python train.py --encoder_width=256 --text_encoder_activation="silu" --text_encoder_head_dim=48 --text_encoder_shared_expert=false --orthogonalizer="newton_schulz_5" --cautious_weight_decay=true
Rows from block 3 of the text encoder of a small contrastive image-text model, named by matrix and row number. Rows with one number within an expert belong to one neuron, the router's apart. Each number is 500 + 40 x the weight over its row's rms, rounded and kept within 0 to 999. All counts start at 0. Numbers have three digits each. After the name is the row's rms in percent of the matrix's.
After each expert's rows are labels from the 100 texts, of 14848, where the router gives the expert most weight on average: "fires on" is the input token at the peak. Only what is clearly more common there than usual is listed. The data: drawn small creatures on textured ground.
# router: slot weights (text_encoder.blocks.3.mlp.router.weight, 32x128, trained with AdamW), inputs 0-63
# up: expert up (text_encoder.blocks.3.mlp.up, 16x256x128), inputs 0-63
# down: expert down (text_encoder.blocks.3.mlp.down, 16x128x256, transposed), outputs 0-63

# expert 13
router.26 108:474536538463460504505417478425534503520455559529417411545499471409549512467541504478553470502500528516513508557493517439520548508467529476576550551502569445529492454454443450475491421521471485
router.27 099:476553550462454516510410476444535504497467574506415422544467477411560495465554509459531451512498526494486480547520516449498542522464528448582561537493557427546490433471451459470499453530459505
up.0 113:461460486501510469514468558501497489468484530566559529504505496493482544537528536529457509478476515521507485458426503527488459501477559417533542526527429502511470500446480524497451525496538495
down.0 121:530591567537519519512471520532493469530515453483499466545451556508501472446473473514479473500444490641505579454467505469527479536546411534536428525519515436432531520532487484500498504491466456
up.1 075:504535511502449464482520507548483526478522489552517513529482442521490440470494490535453424501550506615544474510528603517579491475537493489478473511459531495465548425475432494469483571524539506
down.1 080:502423511449584451539541532514517465531499521520471468476553481549524531430584513522475491578522544540491502444502537581466544491514504501501504505496468504478412515452446458542516437512484474
up.2 081:489464528488479471480567521500566493535462468497571428470571458445537567514507544365488515414512526560428453432516580546493565548471530512479526504524436493470480496413444487503502527529488504
down.2 087:564526508484519487501507487499522547496511499501503503557413494486453506466518488547503436522473505498519508456532495431451599493469590501564429551598501390456479442534475438498544541480510474
up.3 113:535493449490486429581452522511465493447482519514459412475526542448526426523534510544506475548491443473418576524506527493480558488499446488474479464499488548551519486582499471515457463486462524
down.3 146:529539581500499522461527509511513518560489498482490547537509493499454499522463493519536503501479512516524586438523519484501483527519423511526471567447495432479477544454571540526505487495408461
fires on: "a"; "fish"; "butterfly"

# expert 2
router.4 094:509460542457558510572584537476525543425506526527518510488520492571522518526513456518519550533497471463462450452479466553547441527496494482606500422567497475479462493538502484564503438473441467
router.5 106:524450538461551498561572539462517539442505508516524527482524501576499526522510444519532559539494468496467473470461450556557452513505496490585483411566517482480470501532502475564508438454445454
up.0 058:534461453481478496540557496524496512466463426505445465503571546475496422471468534457450497456540491526461435514495547437446549540547528528440461513552455500518401546501447565395442478528598525
down.0 032:492534480462580500495469481471480495538510542486535535536469479567467515518493580538507480492456461550543563417502481555593423468458472465597536526487461459464503424562588531500513518500400507
up.1 063:475576550486513511612546504503539492573495456438476512526482508485447536480519543527465532496464550499455491522490448560441500566441529502511515474492536499486438437421519382483467458505486412
down.1 044:523499389476511471411491507538485535480507517536485506469474475502501487489458485487537506448536470559592476535518511494531543461499523534510521552475503495444561525592486655509506566468497510
up.2 127:488518495450456488462527478497482510558486467471453546492533506465464527490465480514469594539529498432468504560529510481501558479458519446513511506509532484626476502462541552519417554521566512
down.2 159:539515478541514471469432550543498410510440498460604489525469508560449532431522402486497498500449522583457469513424512568507533514518480509477476554514481525475463468543450560510442510442450546
up.3 065:426454530543513558527485440528487383490584556446548523463494553530452498496516463502462495549515458505511518439495459519556469512512495469472499605515472588460526526481481533547513423463452461
down.3 065:487542576520566530529501505464554551480480451503528459447441535456519496484511492526466420533502520582485487503505494537476441483438475523480487453549491573509476416518490446544543490493484479
fires on: "a"; "butterfly"; "crab"

# expert 8
router.16 114:478555525482502562509378500424498508522459547523486417477477508425533484514559533492454473478490533483511504563477537506532507508469430468553531588556529418538517492472463474425500464486444546
router.17 113:489558521484488552507382501425505510513463544529487411474472504427539497514564532492459480484484534481503503565478535509531502508470433466552522585558528429536507490471465479427506459483444547
up.0 075:487392511466501549529529401478477511493495503475481489482526445531524480541451585518531448545469534495542551483526506512479437450576464513445553479441504441516521489537569515513488534526525517
down.0 041:575609502566537472534477510531462456493441487494528530569516529493437525480524417493454495504494429539407513540560505525554553465472479477563489489502492478513530536514447437484522443494426490
up.1 099:540535422511520505498495478512525579503477542452483515545454530520535479603434423445501481545486496415523536485456505518507427570525454486457579472540478511594491531460522508565500466503509477
down.1 107:520520532535496562529515575479455505510499392549491455502509524456486550515495491466472500518534440474479439491491481394489546485477483508444453552502404519578396505518513496515499465522550498
up.2 100:472505519497460483532490509526457541527540436560504525509521540435517467523449484409515466499551472451483529511477602470457543557477483509468560528471416506524490476513408493447467462524505490
down.2 087:479455518403504449435580477482480510465503506481482495494553512521456495507529447573498510444526553536421350535559453516518489477555552461551470515547563453454465452482534483481509511493502491
up.3 117:501516576518490458450516557483516411477509564488562491512468524507553513575488520507422432492503495514527516485518542425513461505447417563438473552531497500444505460535496530489576513504497521
down.3 126:459497529503502482471503476435465548548501437482474553536562474464421514514587457501494490450459493461436542488509554505460540418512564413502470513456524477527439475462493502539384464528508535
fires on: "a"; "fish"

# expert 5
router.10 074:463591526469489539503461525409500529468465577459478401477493480408571467576516540516457484505506498468477476499525523505559533540419457487524554482514449438558519516487472479458530486498422526
router.11 074:461576530473490535497473534397495531466470568464462392469481475415576468548521535507452485504507497451461475502545516497554541539425473469521569477513450441567515506499474480473552493503430528
up.0 112:504508485560464495405501469538551452483472468534526528527481454471496460550397441428464509463491521427520550538513510483518521563498441503498458540464526523504574475499469448449562506475452541
down.0 105:506445463421547438492488568536447458534534496463510551493570571517416543468511496521489509525503521587426422533472503537466543482501484504479525514464483437464459457511484528459404492614576503
up.1 058:470472535538519485425477549421546490443543484485550566506490500432539481489502482466539472485533489455483558562493537419549479577459453451519434530515501510535546524527455534467623484477505473
down.1 048:486549501484515495500539553550507447558487567491507510435495421505515500466503511502504532558470556496490451482450459550424546441522496539408525502443532541425520466512500462458439504488549542
up.2 040:508469514486493503520477424532540524562493565441486460556506495488476577545489551489517518494429497452527517488528546502481480494524477537466550418519487390546440495440522469457546514520467501
down.2 037:522522453522540522480474557463505477505522502506471551474488510505469488546447505460466539521518536538513497523435472546521531545456473510469464549471463656493550525580508505551570522471382574
up.3 055:556491540550509478493506490551493464524521500496475499505560523527449480470426501434457604434484445449515463512418497468545570455462547517517496500529456563492499537521501511519456523515484479
down.3 044:459476465478482497534427532511557586483525557464557501480439480434511555449462472527563516485489537519509544500474539440471491522517511532413484495561473460522448477479522566495606439442563500
fires on: "a"

# expert 1
router.2 084:478506548464494515561530513468436480467506533414490519511499482547516468505466485485499526523532457427472425513513495570521511540466495432576526445496454464508570433503507479517430465531452493
router.3 085:479503551450486517549525503466442466465503539413475515526500472549503469519459497472490520528532455427470420499520495556514505544477505435575522437494456464519560420512498468514424474525443495
up.0 140:554462502479521521552519496518615493462499482460442458487551493497432464479493542488489535513545547556490376508481509513444520520479579537508479528493498498539404487474454434413447465448564469
down.0 077:463511428486475448471498459515489494530479513509544561496485545477484535470477458522437464488404487522539542518594511517515426508500445501473579543509467470442552528558525505518545449507412492
up.1 046:472508479549393529513433545554461486525483485535443438542614507420528492507507513473468505523545467442471474521487536489468556487496509446515560493512488444510552487411430494491506532561562482
down.1 050:529472485469462495487479575504498582446498449516493547467434498500441540389541487461496518418522515560533463453521497485486500526534550483605458510522452451594443491544535458489492519519479513
up.2 127:517515498502485524458504458516503450554462472491453452571516511542506414495460480479491555542493511507509505461501437496612602556491527524487541486470504475501624511539540493462490497448490471
down.2 136:552520619433445493538478512496503500513410544476513555519527547487541515493429546430525527451460475513547519508473512491482492504493511492562526468483439476508507475556597461482506547495481433
up.3 044:492454425476438484520530525528452479478470510512465482495538603516566491497494552504434526493520467410497483494495496470457509523529534508432529465559488427544537489465510562425465529481542521
down.3 034:572551457561464490476424492498438534511522486554502508527522496513439510492548470472531521505482578537504485447455476545522480506505503456539379467494472526506475503533542489558527527502490555
fires on: "fish"; "jellyfish"

# expert 11
router.22 077:527533494523475513491496533446506520506467527401510502418522547503524472506502549584502566468514485503507517516556507601516509487493475539454466477496440445509558569516469548434498516467443497
router.23 076:515532503516484519499480538442496524508475523387501498438522535491523469494508555572502573460521496498506503514567501590516527492487472533465481485492440437519557572501488534445497521463430493
up.0 129:479522463472441370544535539516481535454498508491437464470524566451532501559507577523474494554513472487444523522510514409497557482526530467497484462536449551467511505438534493489538499466541481
down.0 133:508534573529586509518488551481531440596483536443489522501512505442403565497497475495544487464482512550449517506460456577530505501489430575494493501468474422482551525514507536478444479508510509
up.1 095:475448579462545442498467440516453517486510477498468494495525519513524539550562526461467427528560493485451485486465527445405511452495553465517515444556487517563530442505530554526530492543528458
down.1 115:525527508470481462540464605547508502493540520542504538470483487434504562447554493464583528477563530552505504526493568540436530507437467472567499533525463528557542422503482469433424465500550482
up.2 053:444469531521499539479469518503477403513494492476525476539482509518458469495471501470490550455519421508478527505497460455529551523501554454535567550455504532507532485481538513483559491516448502
down.2 047:451525492505508520510497565499501512512543533510575507528486464497525599471555507480456484561447484527582498427460533522433420446494466484504491527519490494469454444521523507586522564502469540
up.3 045:481469500455552516437481449540556565515446517460485452553521415535447485550550437511500458495511583499501492519575533540489489477460526519569498526461606504527457505477482426504589457517485535
down.3 032:507532545553503526587504548481467472518520446495509528437487481440467474459484468468447515538528483522535521518460484432499504591509481520468502490507409490492589543508540431543456478397466520
fires on: "marbled"; "dotted"; "spotted"

# expert 7
router.14 137:459491559542483584555482601479460489422486480554509561442518471568519488491430504490523588444505491507546472498456456547538490562520481473582490459485454549462459500578564514453489482499468476
router.15 136:454493547543486588535480599475469474429483475552515558438516460559530493485422493487509585446521504513545468489459462553539492555523494475580487465489454553446454489590569514455497497488475481
up.0 096:493546550461505499443504530500438395489472470437516505535544547464467562532499466534465483467527479527507448424535497581465562522469469452494439500482470518476419529498520513512438495588506447
down.0 061:458475425546479554459500490456581534547560499522503514494522537534547353533512540508475517472496537487417485502460519465558435555550536494490515527543537557486430433404497531524527447451501527
up.1 089:567441476460473435497547417494532530488528518511557490485491483591493531531465494533531487478476487521564549420494520574470404447587487490411520469473517441533503509501508501568542504476536545
down.1 061:482567558496556489539506465480484502535450534432468519514486547466482523473533535555529504551492452527487454513503460514435526501417518578536529540520557441446535450477512491409491468593501451
up.2 113:479478508455452560455461532435490496447468525464498494492442502564493555510455486511498460482521512596557483494478467593495601487507489505488489477501602514542514486491514456506490490539531448
down.2 082:537482559435508530480519537582464495478478499517484518431544559429527472515521448473463524481475527459488544486495466460521497549504511505535587471468451440572477528532465572443493454466508508
up.3 114:530551541511521553516517553426480510463541543380494524470509440513484536519459543531494491521533511595497458525498447597446492456442462459512468432496532477558515454508486494495470483489485484
down.3 104:511471537500492471532546480543479519506494509572425507500533618452557462499470526464456531458458445391437496510459498394547471489496479498567506491608462504498486516508508490477574482459476476
fires on: "snake"; "scaly"; "orange"

# expert 15
router.30 093:450542506498484587471346508487491484519488525574449462489468512423521472540502552425484527460498540480580524538472514497540507527476449472556538523500520434530535444465483470452479475514474543
router.31 097:444539496496484578472354513487495499520486518584455467490470520434540476533508548409480525468491536470588516550483510491536498529470450474571537522503519430531541441474472474466463474511481532
up.0 135:466439453505525463455510409562509559554582555490538551545507463504461555535504480503483479559489487480503502491502482440521478473507541469458492533486468492563491527453549524570493543502595511
down.0 159:502583531505533456573483526515457517477443415489527492474468523474501494510515498497473475507469507563476565489487507563482500526504461495501406576502516568399466498500518465477494446490466438
up.1 118:484512562468490493546490494490424519459451550452479504471499432534549517475464525536507439481461501554499547577504514524518578479524518485547441471443529573465553436545573491505489474491459484
down.1 113:504524438441502481469546532510515438539540500554541446554551576451506506478501535531471471469451488454483481452481512469454440548485492491565518587499469419520407509481469515542542459486459493
up.2 061:470480531496547489444495574494501544474499478553518513464508571527569492470527479466516502516527569429505512545499539449459507551525455483574501503478516517546486462537477512505488481477477490
down.2 058:514589419520492484571503524472530498510512532530530487544539492436468569441508576551538493489509465509414474456478461503484433487454550543466525529522478472506558540512529513538538602506525486
up.3 068:521544535592574564476447513528496457457537585501531495439525509567493435490477513530455488522467524564590537501529506491531479445485483557507489524420547514526556512523443450561492471429486535
down.3 044:419497495429444439484519535496513549482530435449465519487479522414437627493529470468562536548522507468446500606516546468442511544500501489447592468516514487559475522521542489448535458512473457
fires on: "striped"; "green"

# expert 3
router.6 080:564494479509496434432499512471526511562467502475522457405514542534480532472527498595529489473522537517512545578497512517505505461548543561425448550519465402523529561483458526473518499470514482
router.7 080:549470485523489447443508490463531516571477513464525427421527539520483535464522481562523495484511542519498556571484521510520503458543534566440459553504442405530524565459486540478515489437506485
up.0 077:511534539550569593478485476506496475483463523459470536527523475505473553481493453524455520568556593520482439492576417496495505527477455575507511513383462450460511553599508368518482482532505523
down.0 065:470504501551487550559507532473528536504513513539509556473532431516543456522497492483502437495554444503421477460478466490567584533491534521481489489477537496526491500508463553472578505574493500
up.1 130:464565553484502513518455521468488511497458475428472500476522538406465554491545511498498427508515562581469464539578554467473523434432501517489472517490514510498443451513498492518470521534597544
down.1 107:464485498481502511525538458488560514479431504509547484504529468560561448490449448541496481497492457518504498416479502498495540493506526505549480483509556431497554552501492484507513523406412505
up.2 102:517450487540507462521449471527488407488488512507535465553522544498532492526575486503464542510528528474487515487472414471509542581538473466393535493518540524432550470469518600432501520556570503
down.2 118:526559519540529459548481536553501541438510455563494450452549517550438497445557466467463544530389566605505584442440562510401491471536429518527486492505519494501400506528501499508538500514445500
up.3 134:448432409541453516498474485467516489490506528493515444448450408494507478522492531516493476523532463520425514497476503445528477490563489481454490493479526504489548426555491549471547647529496511
down.3 136:511472514574446552413555508537505475506481505514528516552549467511507566441528446493470486496547514543417521475497557523432541442538438528500464574465479494517443552487418380418421528475466542
fires on: "<end>"; "red"

# expert 4
router.8 094:517535489511481465484434479501548509558506491536469502542530490391487575463524500443523528485504544599457532562443487465502585477459482536548520537515570513531459530473504493448496470510466466
router.9 129:518500518503463490509522463472544505553476469548468463603494456379520553458494514509544545536487541575450534478457477504514588486452517515500533505531547530515475536432531529466510469473462476
up.0 101:525431562494502557472473457525498487463543490470520492470506589521506433528518515501519525484535449387523476514498522454480442490552487484456553458492497514523598469517506562495471482461508555
down.0 086:509548498515484450518466580508519504483509555526546439555473520569514554515453430527496510519422529557431537540484478513452490525502460510492466528520516539446442507489575458577480510493459534
up.1 226:456515616487460512480517499554491421543469511512511528489504408478511485467494436482494464492491499558518477575473575477495509537471453493546544590442510506555530436516492541436451484517482490
down.1 305:536494540466537515464502507553466482575519450459519523504513503481444558490557407499448493541472507559443497503496517577473500524495502448462452549517468539436471557481458477522388483513519525
up.2 066:459451425523458485449517511438499462504493518523575497492490503546505507541451511518510484548452501473472509478586473494526553505514547525492466474483475489485551511537503490473577595489542527
down.2 066:604565482507518516543506521554513533489441485432467524501509576540503480513461518478438510481515496544410458494410441573484460482469507472505518493529483537459526464530522471537512526460552501
up.3 155:428569529512567505465463492526553520477502484512489520513518499440459557412501518476494538479470526532530474498428454458499507443464563449548499508544540562470518548487513470505509526486503438
down.3 127:482508446476465483485520523505545527519489506519504451477473500524553500546463504513513483511518526492480564444524469489477452585546484557433507468479534449485480500485559531492502534551599471
fires on: "black"; "turtle"; "snail"

# expert 10
router.20 065:426529508499475547517396529486467472463514504530441490554522483458532465518479512399504518494507470535651492474477492481516558509472546480510498478486516480513564375482535497486469458518467530
router.21 067:420526496498469548509417518492472476474521504537445488571510479451547457513475515397502526499513486538659490475477496467530555495458555476517500479484525465520579389473536496489461471510486528
up.0 080:493493492476493562538487471476520419488547531466493398384578463535503448487538563536478544521544570467538511523548513546448514422526490500478488520504502466509433435503516437481454523491494531
down.0 076:529540507512515475507469525477437602503499424472518568482410494525436512522474503466459543530465428510501435445523465459483511519482503572496487478546489408477575543538496522539541506478527512
up.1 050:458528521484450533450547481508457491512461547510477530545540508556520538544537437532436509463555537460513471525544502539471570534508486574510487546372516484551430497486490462457445480547544519
down.1 035:597491490538518462524456508454470514488470465513498516510469509467521511482471560506440465544472495544482489413543491478505480448479475462525514413568391476468520484472490532522516537459449524
up.2 064:570489422507475489567510473498619475493497495484450436482530493506485417489474525495429518504556521547466423494455478532467554514480552552478543452493493484459466470469486448434447487453544531
down.2 053:549459588424516480542542478500438506516465489478462521472547529507520565518441507486518519449473453518514559551580530508528462578511480418593511492548508476525530527474460589492541505571489464
up.3 085:492495482443434426546502480502510505484502444526517513565494581446561498530532551503507496500502547439517450496481466506477460546512473441495526445566520446467452484529567523526516513491547450
down.3 066:566541519472507460470569528524511454562473536540492505469484504525424497544455482514451487470453486568504514510534489525536504504440448565554483533436438479422495607502430483474476523567486461
fires on: "caterpillar"; "spotted"

# expert 14
router.28 135:488539472526456499458383519494526470539433505583494460442521531446523494511509513462507522452521537547575567546424514491514514478495471547494460572534515412533524523447488459451498452464471509
router.29 132:484539481525452498463374523497525477538436508577482461447519522442526493517518511456509511463512544558575566539432515482515517482501475543503468571533531411535519518445482460458500456461470512
up.0 102:445509494494524499609564460564477557556504470466471547488551492499499497504514503456552428530428572472513490512519590448426499478511469488475547492485492490613449507484490587493432469511526499
down.0 076:526452473490479508476473496486483446462526501544519451489499491506493507506528462536442485482563443515462406519533457526573479600477559538481458565518485509447516509623424403461543536483499510
up.1 040:494508514501496460511574526475513509487527511488496417468469533535485496513571534454448480545535479455406516375476427524406515498457501471438527480502489510478478545456507487441487555503520542
down.1 036:498532533476506563455511494468508468477473519379492507516521477531506523556489470496558531497506460582495492539499505438538479455552509408514539459402505490529530485529504539554577465405484459
up.2 042:509529517481515564563470484469558567504511502459523506501473437545422538446512501499527478444500507555487495440531523592538464456406570528546490504524529499537437457480464417556571498504432409
down.2 026:507442494559532483426517522489540523491480453503513518489425507470492491562518497450505476496482445435628475507518490479491532563527520527477490554525489490510449577519599569441445401526525486
up.3 134:481503456539553506517472449515546491501542496491460468567536465489449580414564487498522465527471466565463495518506490509498553431478624455510483570483592531535505478463463506549500440509481505
down.3 148:495470487523428437552484529500493528484519421528462499434560502525521472502472585453489490500549560504509520486484486447471486502565474486463535485525469500489521461474460448451531508459489467
fires on: "striped"

# expert 9
router.18 088:411522466509494534542382541492486506494538506577454492457494524453533473499489529458493513472507518523646507572473506533553488524493491514526499561494552510518496474487498480459452453517464515
router.19 087:393515479499489536544396531499490521493536513571468504454486513454552480519486541464494498472505516514659504573475509532547487528499475511536514551495551521522494467494497488465462456516474508
up.0 074:458537508531484466515585557473414511483515509538543568519498540489565556498518545550494477522443479450516581519500511499523476559540380442467495493559476483501500476463475610552515513544484469
down.0 042:528503461481445510414481398539541424527504498513468482491491484437446442522536479440538488509565527514446425472441419506480524492476575527572509534476500516423483476474599465479508527439512478
up.1 071:561509396498443491474486518470516457540453564526493482524505557470545469511507501545459517485574457493409419517510448497482518568438526588539489449496515506442522476492503432470506517555512536
down.1 058:473468559541527520541477478529467513536494534572514539497567497504506521541533403485481472537574489510499472510471441506537562496519546533552480478457482435531533522405459547510547468519581500
up.2 033:446534566497545549511530464507548480472522512476467474504474447416514415477497537438454477545522524491507476448521549527502536631421476483515542492454491510554480433499437506517519464546453463
down.2 054:470534487509500491538526452525497520494455519558467471491473448464478459526536506461459472561492518432500506485479557458531468546458516415415525472471452567600560470546509497553510511453478536
up.3 089:458488470493449529452510427467535506478451534549487460516456494574524454526491629505419563443487506491458448448466496525530483512438484526483470538510537491528438450468529478404463489498537502
down.3 089:502464511509513447544474467498441528514424508543506595482568565436438609514479460506502504525509527463459470526543510523450492470473498472508525475403495448513604451492469574421516519511496582
fires on: "dotted"; "spotted"; "green"; "striped"

# expert 6
router.12 159:525544502520450492439402534473546511546446510543474472426522506454498520521516543458496529443507558523515546566442510471542494485482509549517478523548477448549543532494482471426509447453475515
router.13 149:525551511516445484443412536465533515543431522525497487421525503467506534535522542474488511444474561530483542575449531479534493479473487551506462520544456454547538527511477483412499457463461504
up.0 159:523511532454515532523516530546469537566450466431519538498500516531442520496505450498481488473441427507514426454457456582498487551478524469494478478564492488511514514501458552551408503553501488
down.0 105:468533526482474494516526502484523563407493576501526471465485479500627459565468594494504566461469540421525537495568489408530467470525482520551544481477445553471506492520512486542596443437477505
up.1 093:560532535491579580527475475550520520571504510455482469547511469510432500451515507489474493541468534569501506506462480566489562492500500510536539504442529490512461546500459390530427439477508499
down.1 120:506522463493470445458510430499481537463502494526503522407465570473488538511440529443491483447488493411569517552519558491502500540527509475475463495507439490482554505538446589507545501487421428
up.2 122:492514521554459485499517405543554435512488465529507543490500424482589421555498499446482440540524515501504502514472533448568493531503474552485502533508547489531563413530543503411566467447464513
down.2 121:567417546451539451464483485504488524490480469503539433552535533481457547471527492510495544517513549556429414484484449624507503508508499484476528522482488458479551550506468545510394491500519482
up.3 097:554463500524467470487493422540537590461543488548499545451464514494472531497453515449540480456477499440503507518524608495534485473498526513488518436497513493576478485471474519526519436468480430
down.3 069:443521544560562520498562535488484480524488522530511454559490447485513507484531402478425499520522507516494554455447434497484497479502511503466462479509584448451463515499550446481503548508490524
fires on: "a"

# expert 0
router.0 054:447504520497507546496512478496473482465549517413429490547501460444544452538470496450463497539494481522480472483626510461506555512458569432433526442496521562556554395443535478518501495524487536
router.1 045:463519521498471545480522469497473493482553503416431491549519465445538448549462514444465494529496477537458492492636504449501558511474538451410528449499513561563550410437533496512507490522498528
up.0 107:488521441520439445582537554522470520510556397506504504464519519526518460492479580435500548500462516402462502507516501439462513490515516492480549480589448546510482518435448489465467520491532462
down.0 103:525482490423543446452526534496443449548466540532545421571521501429501507503481477557441430473522525521503549502528488495548515486546509463466399489494423477429519524558522501538562542529495540
up.1 046:480509429503477445527468494513547511449513559513536434471510484538510509495571504541485491562546486505419525513545529472523484518526531503512504535514492538424509499516516490454462565458549573
down.1 038:445538542484529570531522495535448460538427490474492576580520516550490520522497505497430484423491446542529513447495437482503526473468439476500472488485509469551497498513478506558522514529451539
up.2 092:498492545452478461537521468550496495482481490474474452543583528392453502465476511464457488463508504578426453517468558453459596483530542490495450437532499515501422492513512530485421543521553427
down.2 068:438533517473499468482486555497471588522555523512517558474417511529494532510457467555507551439450479521576526439549473543538470545492484511552448566499519428490495569447466491540547452507476473
up.3 138:518486531490531445493597465535522518468490477470535476536447585531467495492482483565542424608431502471511509466505482513515483471515471473474494510529476546505517548431521501576525437430553497
down.3 189:537580543514499500488502549501469512512483480443538554492454534481517493485500461517497491462472463520480579565496473572507543561452457486527478590539499493487491532471497559452480384485451458
fires on: "jellyfish"; "fish"; "spotted"

# expert 12
router.24 073:377487492495471550466409560515463505542524507552434480526430478496483480500498511489487544520497523547633504527478495428549543504520428478546490487519609545551532481464497476509498508508500495
router.25 069:392477492498462550463424552524458498531521516543445485529442481509480483500489525510487546527502514544612496523474490437550561515521413473549496488504609570546550483468491468502506501498505484
up.0 127:495499420560486551508467509514527492461505502521527511492520473478547427525501544519532551476512523464528496480522481474509492536531476546451543442437502492464513487572496466429527622549590584
down.0 148:520536555508481425576492489507505600491577427582543514519500540467440531476526414438517492499485482526424492445434519585484531541506492514462497519469528556530558541499515562497469441576475471
up.1 043:480500513519455547466514420553484596499516498446497512505556549516442473392457486464431504480495496480501545508520492558502526433545498534531562508475484517500435537510472515491483547445534496
down.1 037:554541543490557463460468522492570472531476520469494528479465495484488549568539466510506516542532349542548524483476529487495488493478485454477527476571522502514510501477500473466602536529443464
up.2 064:398502531555529463478485545476528534473562531501495488416502481436514406407531547423501551487512451512558499448464504479486540496453512498543579486471461481434495486497513554484485451546501554
down.2 080:493456414481532544516497475532518479457477525531545553503532495529458529495426506477527523527482528519528402442430457534488504563462512517475513491500493474474565498576423520490506574513539556
up.3 136:516464572502496457499560524547479491509451457531518504577508548538489504559441498508521459539468507500508484516469479534460474507515502464470502508568520459514512496363517521589496492468616467
down.3 171:514495481511510524540470533491445470456501469512539509509447566521512463425587471503531498494426472522569559487429474537495583504480479535515536573553529487517521540517466517478490395430397507
fires on: "pink"